From a checkpoint of a small contrastive audio-text model: 18.1M parameters.
Rows from block 8 of the text encoder of a small contrastive audio-text model, named by matrix and row number. Rows with one number belong to one neuron. Each number is 50 + 12 x the weight over its row's rms, rounded and kept within 0 to 99. All counts start at 0.
Before each neuron's rows are labels from the 100 texts, of 14848, where the neuron reaches its highest value: "tokens" is the input token at the peak. Only what is clearly more common there than usual is listed. The data: struck, bounced, scraped and rolled objects made by modal synthesis. In brackets: how many of the 100, against the usual share in percent.
# fc1: MLP up (text_encoder.blocks.8.mlp.fc1.weight, 512x128), inputs 0-127
# fc2: MLP down (text_encoder.blocks.8.mlp.fc2.weight, 128x512, transposed), outputs 0-127

tokens: "soft" (37 vs 3.4); "rod" (33 vs 0.9); "medium" (7 vs 2.3)
fc1.393:50 24 47 50 50 06 52 52 70 38 45 50 48 50 50 50 55 50 51 50 50 50 50 50 51 54 50 53 51 50 50 41 69 47 50 51 51 49 50 53 50 50 56 50 46 32 49 59 87 50 50 50 49 50 50 48 50 53 51 50 48 50 50 50 42 27 39 50 50 45 54 50 99 50 50 41 51 56 70 50 50 53 59 60 50 51 50 49 50 50 50 46 50 49 51 50 35 50 49 71 50 85 53 50 50 51 50 51 93 47 45 61 40 56 50 51 50 50 49 50 49 75 32 50 50 50 49 99
fc2.393:50 50 50 50 30 69 50 63 46 50 99 50 52 48 50 50 51 50 51 50 50 73 38 50 49 46 54 49 50 51 54 52 49 50 51 54 45 52 50 50 51 09 50 50 45 50 50 53 50 52 51 71 50 50 49 50 50 51 50 33 50 50 50 50 50 50 35 50 50 25 50 69 33 50 50 25 49 37 50 48 50 50 50 46 50 53 49 74 48 54 50 50 50 50 50 40 49 50 49 33 50 50 51 48 50 52 52 48 47 50 50 50 50 50 99 50 50 50 51 47 90 46 51 50 51 50 50 46

tokens: "quiet" (20 vs 2); "mains" (16 vs 0.6); "with" (16 vs 2.3); "room" (13 vs 1.7)
fc1.14:50 53 24 50 63 50 50 46 32 46 63 54 52 50 50 50 50 50 99 50 51 36 50 50 53 50 50 50 58 50 50 50 50 51 50 50 49 51 50 50 50 50 44 50 51 49 50 50 51 99 51 55 50 50 50 50 50 50 50 50 07 50 50 50 50 50 50 50 50 50 50 50 50 50 50 50 50 50 50 50 69 50 47 67 50 50 45 81 51 50 47 50 53 50 50 38 50 49 51 50 57 52 50 52 50 55 50 48 50 50 27 50 51 22 58 48 50 49 51 79 50 50 39 50 50 50 49 50
fc2.14:50 68 50 49 50 55 50 59 56 50 28 50 52 50 50 49 50 39 50 50 50 51 41 42 50 49 50 50 49 50 46 49 00 50 69 50 50 94 50 39 51 50 50 50 50 37 50 53 49 50 50 50 18 50 47 50 51 51 48 50 50 50 46 53 61 50 55 39 45 51 50 54 58 51 43 37 68 50 50 50 49 52 50 43 54 51 54 50 39 47 50 49 87 50 52 49 09 50 49 23 47 44 50 50 45 47 53 00 50 50 53 50 50 52 49 50 50 51 41 49 49 51 87 50 54 50 71 49

tokens: "quiet" (100 vs 2)
fc1.480:45 40 47 50 76 50 52 42 48 00 54 58 49 49 42 43 50 50 50 50 53 50 50 54 49 53 54 33 46 53 52 48 94 60 50 49 50 51 50 52 53 17 46 44 50 50 53 63 50 50 45 50 52 51 09 49 51 81 47 50 45 45 49 45 22 55 07 50 51 50 50 51 50 50 57 50 50 50 54 30 50 24 49 50 50 50 40 82 53 51 25 51 49 52 49 50 52 50 50 60 50 49 57 59 50 50 50 50 81 22 44 51 52 50 51 49 50 48 51 50 36 55 50 52 54 42 50 55
fc2.480:50 50 50 52 50 50 49 54 51 50 53 50 50 48 51 50 57 36 51 48 50 50 51 49 55 99 50 56 50 50 49 50 39 50 43 51 53 45 53 50 50 50 52 66 51 49 50 50 51 50 56 50 50 50 67 36 52 45 50 08 50 54 50 50 52 50 51 50 50 50 53 60 51 51 49 52 65 11 42 61 50 50 37 50 49 51 56 50 50 34 51 49 51 49 50 00 49 50 47 53 50 50 50 50 49 50 45 68 47 99 50 45 50 40 50 51 44 47 50 49 82 49 50 50 50 50 50 35

tokens: "mains" (57 vs 0.6); "with" (40 vs 2.3)
fc1.296:50 51 32 65 50 43 50 32 48 48 49 55 70 46 50 51 50 50 99 50 50 46 50 50 50 62 50 82 59 50 50 50 59 46 55 50 44 22 50 57 50 52 63 48 50 50 51 68 50 50 47 50 69 54 49 50 50 50 50 50 50 50 50 27 50 64 50 51 53 40 79 50 50 50 50 46 46 53 51 63 97 50 53 51 50 52 37 39 45 78 50 49 31 52 50 50 45 29 48 50 96 49 51 32 57 50 50 49 67 50 41 52 50 51 20 50 50 55 50 50 50 78 22 53 36 50 56 51
fc2.296:50 51 62 49 50 54 73 51 49 51 38 49 50 51 07 41 87 50 50 50 50 50 51 48 50 50 50 50 50 90 51 56 50 49 50 48 50 50 26 41 52 50 59 46 50 50 50 54 50 57 50 50 50 50 50 52 50 50 49 30 50 30 55 67 51 49 50 49 00 60 79 50 32 50 47 40 31 52 50 50 37 29 50 57 35 56 52 52 55 35 28 48 62 50 47 49 50 31 50 61 50 50 49 50 50 50 50 53 64 55 56 49 45 50 50 50 50 49 50 31 43 50 52 51 17 73 49 50

tokens: "hard" (33 vs 3.4); "rumble" (17 vs 0.6); "pink" (15 vs 0.6); "rolling" (12 vs 1.4)
fc1.79:37 40 50 48 50 50 48 50 50 50 50 50 90 47 50 49 50 78 50 50 67 50 00 51 31 50 50 50 50 50 50 50 50 50 53 50 50 50 50 85 50 50 51 50 50 50 50 65 55 50 50 50 50 50 12 50 49 56 50 50 48 50 50 00 50 09 50 50 70 50 51 50 50 50 51 50 50 50 70 50 50 50 51 50 50 50 50 67 49 50 35 50 50 50 50 50 50 50 50 51 50 82 50 50 50 51 50 50 54 50 38 50 50 50 47 50 50 50 50 50 49 51 50 50 49 43 50 81
fc2.79:54 50 50 50 49 50 45 50 60 50 50 51 50 48 50 50 50 50 67 24 50 46 57 12 50 49 50 50 50 50 50 43 50 47 51 49 55 43 50 50 50 50 50 50 50 50 50 00 50 23 50 37 50 50 48 50 51 50 50 50 50 55 50 70 25 56 50 44 50 50 50 50 17 52 50 63 50 50 51 50 50 43 50 49 50 50 50 50 49 50 51 00 50 50 50 47 50 96 50 50 57 50 50 50 46 50 50 50 52 46 50 50 51 49 51 62 80 50 40 35 59 48 50 50 52 49 50 50

tokens: "noise" (92 vs 1.2)
fc1.202:19 79 50 49 69 50 24 51 50 49 44 50 50 45 71 50 50 50 50 66 56 50 40 50 45 49 56 50 49 92 50 48 50 87 63 50 50 49 46 50 68 50 50 47 30 50 49 44 49 87 50 64 52 50 49 50 47 50 48 50 50 49 42 47 50 47 50 28 50 50 50 50 66 50 53 55 47 53 50 50 50 50 50 50 50 50 00 53 51 50 50 50 50 50 50 49 50 50 50 50 51 65 48 44 50 50 50 50 51 27 50 15 37 50 55 50 50 30 50 74 50 50 49 50 50 50 51 50
fc2.202:50 55 50 48 50 34 50 50 51 47 50 50 50 48 99 50 50 53 50 50 50 50 49 51 49 47 49 50 48 49 67 49 34 50 51 44 50 50 50 51 55 50 50 50 05 50 50 50 76 50 50 59 53 55 46 54 50 53 50 51 63 51 50 50 36 50 50 33 23 45 48 42 52 48 91 34 50 53 31 49 55 50 55 55 50 50 47 51 48 50 50 39 50 00 55 50 35 50 22 39 53 50 53 50 50 54 56 40 49 49 65 65 49 68 54 52 50 51 50 50 77 48 50 50 51 50 52 51

tokens: "hard" (47 vs 3.4); "in" (7 vs 1.7)
fc1.428:40 39 50 50 50 12 49 50 49 41 45 60 63 42 50 51 52 56 63 50 50 50 34 54 50 45 65 50 50 50 51 43 50 52 52 50 50 22 50 50 51 21 50 50 21 50 56 50 53 55 50 51 58 50 50 48 43 51 49 54 49 50 42 50 24 51 50 50 65 51 50 50 50 50 71 50 43 49 51 47 51 32 67 87 48 60 32 59 37 50 50 50 47 50 51 50 50 54 49 50 99 59 55 50 42 50 50 50 71 40 50 51 35 50 99 43 57 35 79 50 50 53 40 50 50 45 45 50
fc2.428:50 47 52 49 49 45 49 50 52 50 49 51 55 49 51 50 50 48 51 50 50 50 52 23 50 64 50 49 51 63 50 86 49 50 00 52 49 50 49 50 50 52 49 52 50 18 51 49 50 15 49 68 50 49 50 50 87 50 50 50 51 49 58 51 35 50 50 50 49 52 47 50 50 50 50 55 50 47 51 50 50 50 50 47 55 50 50 35 50 46 50 00 50 58 47 48 52 51 50 50 44 50 49 50 50 53 52 52 19 51 54 50 53 49 50 50 50 51 55 50 50 48 52 53 50 50 51 49

tokens: "with" (59 vs 2.3); "thin" (26 vs 0.8)
fc1.501:50 77 50 49 50 41 15 50 53 50 22 50 51 24 49 49 50 61 51 50 59 50 49 51 50 41 50 73 52 50 49 40 51 50 64 50 47 56 50 85 63 50 52 27 48 48 50 51 50 50 50 50 50 50 34 50 58 55 49 70 54 50 45 49 49 49 50 50 50 52 50 50 99 47 50 30 50 50 50 50 50 53 32 31 50 51 50 34 51 51 48 66 62 50 51 50 50 50 18 50 50 50 42 53 50 50 50 02 70 31 50 20 50 49 40 50 50 50 58 50 43 50 50 63 79 48 58 51
fc2.501:84 53 50 50 50 52 50 42 00 50 50 50 50 51 50 49 51 50 50 43 50 22 38 46 50 49 51 49 50 51 75 49 04 50 55 50 50 45 50 50 50 50 50 50 48 50 50 50 60 55 65 50 52 38 55 50 49 17 60 50 49 48 50 50 93 50 50 50 50 50 50 56 50 49 50 50 50 50 55 50 50 50 50 50 56 50 50 54 51 50 50 50 49 50 59 48 50 50 51 28 50 50 50 49 50 50 51 00 50 49 50 42 50 36 51 50 42 50 50 49 50 50 50 50 51 50 50 50

tokens: "quiet" (100 vs 2)
fc1.11:50 60 40 50 58 67 50 52 52 50 50 47 49 25 27 50 51 50 52 50 65 50 50 50 49 50 55 50 49 65 50 44 65 50 72 50 50 50 50 51 52 50 57 47 50 50 50 48 50 50 50 49 50 65 50 50 46 93 49 50 51 49 49 43 49 51 38 37 51 50 73 51 50 48 49 50 48 50 50 24 64 51 51 62 38 50 50 50 50 50 04 49 66 50 64 50 50 53 50 69 75 50 39 57 50 34 50 50 50 50 46 00 19 37 50 50 50 35 93 56 17 50 32 45 59 46 47 50
fc2.11:50 50 42 50 50 94 50 77 50 50 50 34 49 49 20 50 50 60 50 50 68 50 50 50 51 50 50 46 50 50 50 50 50 50 71 50 67 50 51 50 50 50 50 50 50 50 50 40 50 50 50 50 51 50 49 50 49 90 50 50 50 50 50 50 46 51 50 50 50 46 80 37 50 50 10 50 38 50 50 44 50 50 50 66 50 49 49 50 50 50 17 50 79 50 68 73 59 50 51 67 50 50 16 50 50 37 50 50 50 50 33 26 20 50 50 50 50 50 80 50 44 50 50 19 72 50 49 50

tokens: "pink" (71 vs 0.6); "with" (21 vs 2.3); "rumble" (8 vs 0.6)
fc1.76:41 50 12 48 50 50 05 50 50 46 51 51 67 42 50 50 50 56 51 51 60 50 36 51 48 48 52 50 48 56 51 25 57 50 50 49 48 50 50 76 51 49 50 50 50 00 50 50 49 58 46 50 50 72 47 39 50 53 50 80 49 50 36 42 45 48 44 46 56 50 45 51 83 47 51 50 50 51 55 33 72 51 50 50 49 50 49 54 50 61 50 51 50 51 50 50 51 65 50 51 52 50 50 50 50 50 61 00 52 48 49 49 50 49 50 50 53 50 50 66 50 56 42 49 79 19 52 52
fc2.76:50 58 49 52 49 51 52 49 50 50 36 48 50 50 64 51 50 50 52 50 75 47 49 02 54 70 50 52 51 55 50 50 50 52 54 55 51 49 50 50 49 50 53 50 57 50 50 50 65 50 50 60 56 51 58 50 50 49 54 50 52 50 50 50 50 58 50 50 50 36 50 50 50 50 47 50 50 50 48 47 50 50 52 50 99 50 49 37 50 50 34 48 48 51 53 68 51 50 50 00 50 50 47 50 56 53 51 50 49 50 50 49 48 49 47 50 29 55 50 50 49 50 49 48 50 50 43 50

tokens: "noise" (91 vs 1.2)
fc1.26:00 48 43 49 50 29 50 53 50 49 50 50 56 50 60 50 52 50 59 63 54 51 49 50 50 40 52 50 50 50 54 45 53 46 50 32 50 50 48 53 50 30 48 50 32 50 51 45 67 52 46 61 50 50 48 49 50 50 49 61 49 47 50 50 01 41 50 41 50 51 47 50 50 49 66 44 48 50 72 50 62 73 61 55 50 54 29 56 44 51 50 24 49 29 52 42 45 50 36 51 57 50 51 50 50 51 50 09 50 50 50 53 00 50 73 49 66 51 50 68 51 60 38 50 49 45 51 57
fc2.26:00 50 50 41 51 50 55 56 50 45 50 51 50 49 76 50 56 50 50 52 50 50 50 50 50 48 54 44 50 50 58 49 55 50 36 47 48 50 50 57 49 37 50 48 21 79 53 50 60 52 49 80 49 51 50 50 50 50 46 51 50 43 50 37 00 42 50 50 52 73 50 39 50 49 72 50 45 49 50 50 69 56 53 51 49 50 46 55 50 51 50 49 50 45 59 50 30 47 39 53 50 52 59 32 50 52 50 50 43 48 52 72 49 58 77 46 50 51 50 74 56 49 48 58 41 50 50 52

tokens: "membrane" (26 vs 0.9); "thin" (26 vs 0.8); "reverberant" (12 vs 1.7)
fc1.90:49 50 45 50 52 49 35 49 50 50 47 50 53 36 50 50 50 50 56 79 53 52 50 50 46 54 70 50 50 69 62 50 50 50 50 49 22 51 50 50 54 49 50 39 72 48 93 50 50 50 32 50 51 57 49 50 69 54 39 50 50 50 50 50 49 51 50 50 50 87 50 50 50 42 48 24 65 44 50 22 80 74 48 31 50 47 49 50 43 58 37 50 50 57 48 50 69 53 26 50 50 49 28 57 50 51 50 47 46 50 50 48 50 49 28 26 50 50 99 51 49 50 50 50 60 49 66 50
fc2.90:61 50 50 50 29 50 51 50 50 43 51 51 69 79 50 49 61 54 50 35 50 50 50 48 51 50 50 57 50 50 50 99 00 50 50 50 60 50 49 46 50 48 50 51 31 50 50 50 53 52 50 53 50 11 50 50 50 50 50 49 49 50 51 89 50 50 50 50 50 50 50 50 27 50 50 72 50 50 56 68 35 41 50 59 86 50 49 54 53 49 57 50 50 50 51 50 50 50 50 19 50 50 50 47 42 48 50 49 53 41 69 50 51 48 91 50 50 49 50 49 49 42 50 50 50 50 50 18

tokens: "pink" (52 vs 0.6); "with" (25 vs 2.3); "rumble" (23 vs 0.6)
fc1.15:50 49 17 50 50 49 04 39 61 47 49 50 50 45 65 50 50 58 51 50 61 47 48 50 53 50 59 50 49 50 50 35 50 50 85 51 50 49 70 76 49 50 50 50 50 19 64 50 50 50 50 50 50 57 50 49 50 50 52 61 51 50 50 28 49 50 49 50 87 50 41 50 50 47 50 50 50 52 64 33 58 52 50 50 50 36 26 50 50 69 60 50 34 50 50 50 51 97 50 50 50 50 19 51 50 50 50 30 50 30 39 50 73 43 50 51 50 40 50 72 50 50 39 44 66 22 50 50
fc2.15:50 50 50 50 50 50 50 50 50 50 50 50 51 50 64 50 50 50 53 00 78 36 50 24 50 54 50 50 51 55 50 50 51 50 56 54 50 50 50 50 50 50 52 50 53 49 50 50 56 50 50 50 90 52 50 50 50 50 53 50 50 50 50 50 50 50 49 50 50 36 51 50 50 50 44 50 50 50 50 50 52 50 52 52 99 50 50 23 51 50 17 48 49 51 50 99 50 50 50 49 46 50 50 50 52 51 59 50 50 50 50 50 49 50 44 50 50 52 50 50 49 50 50 50 50 50 50 50

tokens: "in" (57 vs 1.7); "hard" (11 vs 3.4); "scraping" (10 vs 1.3)
fc1.354:50 15 50 50 50 50 00 50 51 49 50 49 53 41 50 50 50 61 50 50 50 57 27 96 50 25 61 66 44 50 50 49 66 49 50 50 44 25 50 51 50 16 50 50 44 50 69 50 50 50 50 50 51 50 50 51 46 50 50 50 57 50 50 40 50 50 50 50 56 67 51 50 50 50 68 53 30 50 50 30 50 45 57 54 46 79 50 55 35 50 44 72 44 40 50 50 51 50 39 50 81 77 44 50 50 48 50 50 68 31 50 50 46 44 70 50 58 50 65 50 37 50 50 51 50 50 48 50
fc2.354:54 50 50 50 49 50 49 97 50 26 50 51 54 50 50 50 63 32 60 50 50 50 51 20 50 61 50 50 50 66 50 73 50 50 50 50 50 50 38 50 50 96 50 50 50 29 50 49 00 43 27 50 50 51 50 50 50 50 50 55 50 50 50 76 50 50 35 40 39 50 50 50 50 49 27 50 50 50 51 52 50 51 49 49 50 55 50 41 70 50 57 46 50 99 50 49 50 51 49 49 39 50 50 50 49 50 55 50 50 50 50 50 73 41 50 50 50 50 50 50 51 50 50 50 50 50 50 50

tokens: "mains" (98 vs 0.6)
fc1.353:50 49 21 57 68 48 50 45 47 48 50 54 51 43 50 50 62 50 99 50 50 49 50 50 50 53 50 85 51 50 50 50 57 46 52 50 43 32 49 56 50 49 60 50 49 51 51 70 51 51 50 51 67 72 50 50 50 50 50 50 51 50 50 47 50 55 50 51 50 43 83 50 64 50 50 44 46 50 52 52 57 50 55 50 46 50 33 50 43 60 41 51 42 50 50 50 49 30 45 51 58 50 49 30 52 52 50 50 60 50 41 50 45 50 29 50 50 52 50 50 50 86 00 52 25 50 49 60
fc2.353:50 50 54 49 50 54 59 65 50 50 50 50 50 51 00 45 50 47 52 51 50 50 51 47 46 50 50 50 49 46 51 53 50 50 49 47 49 50 35 44 57 49 67 23 50 50 50 58 51 62 48 50 50 63 50 51 47 52 38 27 50 33 58 67 51 49 30 50 20 64 91 51 34 54 49 48 50 52 50 50 50 34 50 53 29 61 53 74 63 46 14 50 65 57 36 45 49 35 50 69 50 50 48 50 50 51 51 76 89 51 52 33 42 50 50 50 51 49 50 48 38 50 81 51 48 80 50 50

tokens: "pink" (34 vs 0.6); "thin" (34 vs 0.8); "soft" (11 vs 3.4); "with" (7 vs 2.3)
fc1.337:50 59 46 61 50 50 42 50 45 50 44 50 69 37 50 50 50 60 50 82 50 50 50 67 49 48 56 62 49 50 66 14 47 39 50 47 22 53 50 53 59 50 50 49 80 48 88 49 51 50 48 50 49 50 50 50 77 71 49 56 54 49 50 50 43 51 50 50 50 75 50 51 51 27 50 48 72 36 50 19 63 63 44 40 50 47 50 48 34 53 50 62 58 58 49 50 57 50 35 50 50 49 24 49 50 50 53 01 50 50 50 41 50 42 24 41 50 50 75 50 50 50 50 62 77 48 62 50
fc2.337:60 44 50 47 50 50 54 50 47 45 51 56 56 96 64 48 50 54 50 27 50 31 41 41 62 50 50 50 50 41 50 59 44 52 50 51 50 46 50 49 49 47 49 50 21 50 50 74 65 59 50 73 50 49 53 50 50 49 53 18 25 49 63 50 62 46 49 51 51 50 50 51 30 81 53 67 48 50 54 56 40 21 48 50 99 31 35 58 50 47 51 50 47 50 51 50 50 50 56 00 52 53 50 49 51 50 50 51 50 42 53 49 50 48 72 50 19 50 52 48 41 45 46 49 50 50 47 51

tokens: "hard" (55 vs 3.4); "in" (10 vs 1.7); "medium" (10 vs 2.3); "scraping" (9 vs 1.3)
fc1.134:50 50 50 50 61 30 51 29 52 50 29 50 50 50 50 49 50 53 50 50 50 49 50 50 62 50 85 48 50 74 47 47 99 47 50 50 56 55 50 50 97 50 50 50 48 38 59 50 34 50 47 47 51 50 50 50 51 50 50 69 50 32 50 54 36 69 50 50 50 56 49 35 50 50 50 51 24 49 52 50 50 47 49 51 50 74 49 51 63 50 47 52 50 51 50 50 51 49 50 50 50 50 50 70 37 50 50 50 92 50 50 50 50 50 79 00 50 50 50 50 47 50 50 53 54 50 29 50
fc2.134:50 50 50 50 48 50 50 37 50 99 51 51 50 50 50 50 50 50 50 38 50 50 49 51 11 50 42 51 51 50 69 50 51 51 50 55 50 50 50 82 50 50 51 50 59 50 50 50 50 50 50 50 50 50 44 11 50 50 44 50 49 75 52 49 50 49 49 50 74 50 50 51 50 50 50 27 50 50 51 51 50 78 50 50 70 50 51 50 50 50 50 50 50 50 98 50 50 50 50 51 50 51 49 50 50 50 53 50 50 51 48 50 51 68 43 82 52 50 06 43 50 50 50 23 50 50 50 56

tokens: "quiet" (100 vs 2)
fc1.479:50 62 43 52 51 51 50 52 50 48 49 49 49 42 31 50 59 51 51 54 65 50 49 52 48 48 54 50 49 50 50 30 80 50 64 50 48 50 50 53 62 48 55 43 50 50 50 50 50 50 49 49 51 66 50 49 50 99 48 51 52 40 34 44 48 51 40 38 51 50 68 48 50 46 50 50 45 51 50 47 72 50 50 59 16 54 26 50 50 50 00 50 86 50 61 49 50 50 50 63 55 50 45 51 49 50 50 49 51 50 47 15 44 29 50 49 51 50 94 58 44 50 22 48 56 40 46 54
fc2.479:50 50 43 50 50 57 50 67 50 50 50 48 40 48 00 52 49 56 45 50 92 50 50 50 51 50 50 50 50 50 50 50 51 50 66 50 52 50 50 50 50 46 50 50 50 50 50 50 50 50 50 50 50 50 50 50 50 60 50 50 50 50 50 44 50 50 49 50 50 42 82 49 50 49 01 50 50 49 50 49 50 50 50 50 50 41 49 50 50 50 00 50 73 50 52 62 52 50 51 50 50 50 20 51 50 37 50 50 50 50 42 29 06 50 50 50 50 50 92 50 50 50 50 40 64 49 49 50

tokens: "hit" (34 vs 1.4); "muffled" (27 vs 0.8); "large" (19 vs 2.3); "soft" (16 vs 3.4)
fc1.500:50 44 50 50 69 50 52 61 78 36 39 50 43 50 51 50 73 49 51 50 50 51 50 50 57 58 49 52 60 50 29 18 96 47 61 51 54 50 37 50 49 50 55 54 34 05 46 78 45 51 50 50 49 60 50 50 44 50 55 50 50 50 50 50 51 13 11 50 50 42 56 46 87 50 60 48 52 66 51 51 50 51 67 58 50 50 50 42 50 50 52 51 50 56 50 50 48 44 50 58 50 92 50 49 50 54 50 51 77 30 50 52 50 55 49 50 50 50 50 50 50 50 50 66 50 50 41 65
fc2.500:50 50 50 50 43 50 50 50 50 50 73 50 39 93 50 50 50 50 50 50 50 85 36 80 43 50 50 49 34 49 61 62 50 50 50 50 49 70 52 50 50 38 50 47 45 56 50 50 50 50 51 51 50 00 47 50 50 50 49 24 50 50 50 50 50 50 50 47 50 44 50 50 13 50 50 44 50 43 46 42 50 50 50 42 68 65 50 69 50 54 47 51 16 44 50 42 52 50 49 00 50 50 50 70 49 51 65 50 49 50 50 50 50 50 93 50 50 50 51 45 50 50 50 50 50 47 50 47

tokens: "noise" (69 vs 1.2); "quiet" (24 vs 2)
fc1.3:00 38 48 48 50 45 50 53 50 50 52 50 59 50 50 49 55 73 54 65 83 50 00 50 50 50 50 47 50 50 52 49 63 50 50 18 52 50 47 58 50 50 50 49 37 50 50 46 81 57 41 54 50 50 39 45 50 60 50 58 46 40 50 31 14 47 50 30 50 52 50 50 50 50 59 44 50 49 50 50 58 52 51 50 50 50 29 54 44 54 50 33 50 47 50 46 50 50 47 54 68 50 50 46 51 50 50 46 50 38 50 50 11 50 60 50 78 38 67 52 52 71 48 47 45 49 53 65
fc2.3:25 50 49 46 51 50 51 66 50 40 50 50 49 16 50 50 50 42 51 56 50 49 53 50 54 50 52 15 50 50 63 47 51 50 20 39 40 48 50 50 50 43 50 48 08 82 50 24 62 53 51 50 50 50 51 50 51 41 38 50 50 48 50 22 25 50 50 50 52 50 50 50 49 50 74 64 48 50 32 50 60 49 50 50 46 50 46 52 50 52 50 15 49 46 50 50 20 49 48 68 52 50 57 34 50 53 50 52 50 50 51 61 50 50 67 46 50 51 50 78 99 49 38 51 50 51 51 49

tokens: "with" (34 vs 2.3); "pink" (32 vs 0.6); "noise" (20 vs 1.2); "rumble" (14 vs 0.6)
fc1.292:46 51 50 55 50 50 50 50 45 50 50 50 50 50 08 50 50 50 50 93 50 54 48 79 40 50 61 48 51 50 65 50 50 51 49 13 50 54 57 50 50 50 48 44 52 50 49 48 50 50 50 50 49 50 46 23 53 50 49 50 27 46 50 30 51 49 50 18 50 78 38 52 50 42 51 50 49 50 50 31 68 51 50 50 46 50 50 98 51 50 50 40 54 49 52 20 79 77 50 53 50 50 50 57 13 40 50 50 50 55 50 50 50 44 71 50 54 38 69 50 49 50 50 49 50 37 50 50
fc2.292:54 50 50 50 50 50 56 50 54 51 50 50 31 49 43 48 53 50 66 46 50 79 51 49 50 50 50 66 63 50 50 57 85 50 53 59 31 50 26 23 50 41 57 37 50 49 50 69 50 50 48 50 50 52 49 50 24 50 46 16 55 48 50 59 79 50 21 52 48 50 72 49 48 50 50 02 50 50 57 63 20 54 50 50 50 59 50 49 50 51 25 51 36 54 39 73 42 29 38 50 49 49 50 40 52 54 50 64 72 51 58 50 48 70 46 50 47 57 25 51 49 70 50 60 40 69 49 50

tokens: "quiet" (100 vs 2)
fc1.42:50 60 45 50 52 56 50 50 50 50 50 35 50 37 21 50 56 50 51 50 77 50 50 50 50 50 55 48 49 62 50 36 64 50 65 50 50 50 50 50 54 49 66 50 51 50 50 48 50 50 50 50 50 60 50 49 49 88 49 51 50 44 39 49 49 51 48 48 51 50 82 50 50 48 47 51 47 50 50 34 62 50 50 79 43 52 46 50 50 50 00 49 69 50 60 50 50 54 50 59 66 50 43 56 48 28 50 50 50 50 36 15 14 35 50 50 51 46 83 72 21 50 47 47 58 46 41 53
fc2.42:50 57 45 50 50 71 50 84 51 50 50 30 50 50 31 50 50 66 50 50 81 50 50 50 51 50 50 46 50 50 50 50 50 50 73 50 55 49 53 50 50 47 50 50 50 50 50 50 50 50 50 50 50 50 50 50 50 79 50 50 50 50 50 50 41 51 50 50 52 50 78 49 50 50 00 51 40 50 50 32 50 50 50 66 50 50 47 50 48 50 06 50 69 50 58 78 65 50 50 50 50 50 11 51 50 28 50 50 50 50 36 27 18 50 50 50 50 48 80 50 37 50 50 33 69 50 46 50

tokens: "rubber" (27 vs 1.1); "with" (14 vs 2.3); "membrane" (13 vs 0.9); "rumble" (12 vs 0.6)
fc1.386:50 76 25 50 65 37 50 50 61 50 50 32 47 45 50 50 50 33 89 51 41 47 59 50 50 77 50 50 50 54 24 50 52 51 50 49 61 50 48 50 50 88 51 50 50 00 50 50 50 50 50 48 41 60 50 20 50 49 50 50 50 50 50 50 50 50 50 50 50 50 50 52 65 48 51 51 93 50 49 55 51 49 49 50 50 35 50 35 49 51 57 50 78 50 50 50 52 41 50 92 50 57 49 50 50 50 50 50 51 49 50 50 50 48 15 49 50 50 51 50 50 62 26 55 45 50 50 50
fc2.386:50 50 99 50 50 50 39 52 50 50 58 63 50 50 50 50 50 50 50 50 50 50 50 50 49 41 50 50 50 49 50 50 50 50 50 50 50 00 50 50 50 38 49 38 50 56 50 50 50 00 50 50 50 50 50 84 49 50 11 49 50 50 71 50 42 50 50 75 51 50 49 53 22 50 50 51 50 50 76 48 50 43 59 50 68 50 50 50 50 50 41 50 49 50 21 50 51 50 50 50 50 50 50 50 50 50 61 50 50 50 49 50 50 50 50 50 60 50 50 50 48 26 66 50 50 44 50 50

tokens: "with" (22 vs 2.3); "noise" (18 vs 1.2); "<end>" (16 vs 6.8); "square" (8 vs 0.9)
fc1.376:50 70 23 57 72 50 50 58 58 39 54 50 52 50 50 50 50 33 50 64 50 50 50 50 50 73 50 50 50 50 50 56 50 84 39 17 64 48 50 50 50 71 50 49 50 50 50 49 06 50 10 39 50 50 46 50 50 49 51 54 26 36 50 50 54 50 07 50 50 50 50 50 50 49 37 52 56 50 50 50 50 52 46 32 50 50 50 40 55 61 54 42 63 62 85 37 71 50 50 50 47 49 47 49 50 50 50 50 50 50 00 50 50 46 50 50 50 50 50 50 54 66 50 51 50 50 53 50
fc2.376:62 50 80 49 00 21 16 50 50 48 48 50 52 46 50 50 50 59 50 48 48 50 47 71 24 45 51 65 50 50 49 50 50 50 54 53 27 40 50 50 50 50 45 50 50 50 51 49 50 40 50 80 50 37 50 50 35 50 49 50 88 51 50 50 49 50 53 49 37 69 50 50 50 49 54 49 28 50 57 50 39 50 50 52 50 77 46 50 49 50 50 50 50 50 50 50 50 51 50 23 62 92 46 50 50 50 50 42 50 45 63 50 50 47 50 50 50 50 61 39 50 49 60 50 50 49 50 50

tokens: "small" (18 vs 2.3); "wood" (14 vs 1.2); "plastic" (9 vs 1.1); "quiet" (8 vs 2)
fc1.256:50 92 36 50 50 50 42 58 51 50 90 50 49 50 30 50 50 50 50 52 50 50 50 67 33 48 69 50 55 50 50 50 61 51 50 49 48 50 40 50 50 60 59 49 47 50 51 50 36 50 48 50 49 50 48 41 46 51 51 50 34 50 03 48 49 48 26 29 50 53 52 79 50 50 50 46 71 49 50 48 84 50 46 50 24 50 50 53 49 54 50 52 50 77 49 00 51 50 50 50 50 50 45 36 49 48 50 50 44 50 47 20 50 31 50 50 50 47 50 52 57 64 50 51 79 50 50 50
fc2.256:50 17 51 49 47 42 50 50 51 45 49 53 50 50 50 50 50 50 50 50 50 50 50 51 99 50 49 50 51 48 50 49 49 50 54 58 50 51 50 53 50 23 47 49 50 41 50 99 78 17 88 52 50 50 45 50 58 50 50 50 50 51 52 68 46 50 50 50 49 49 49 49 51 50 50 00 50 52 50 50 50 50 50 50 60 50 50 32 46 49 50 50 49 27 50 73 50 50 49 40 51 50 50 89 50 49 50 50 51 44 68 57 50 50 50 50 49 50 73 46 36 49 50 50 50 50 50 50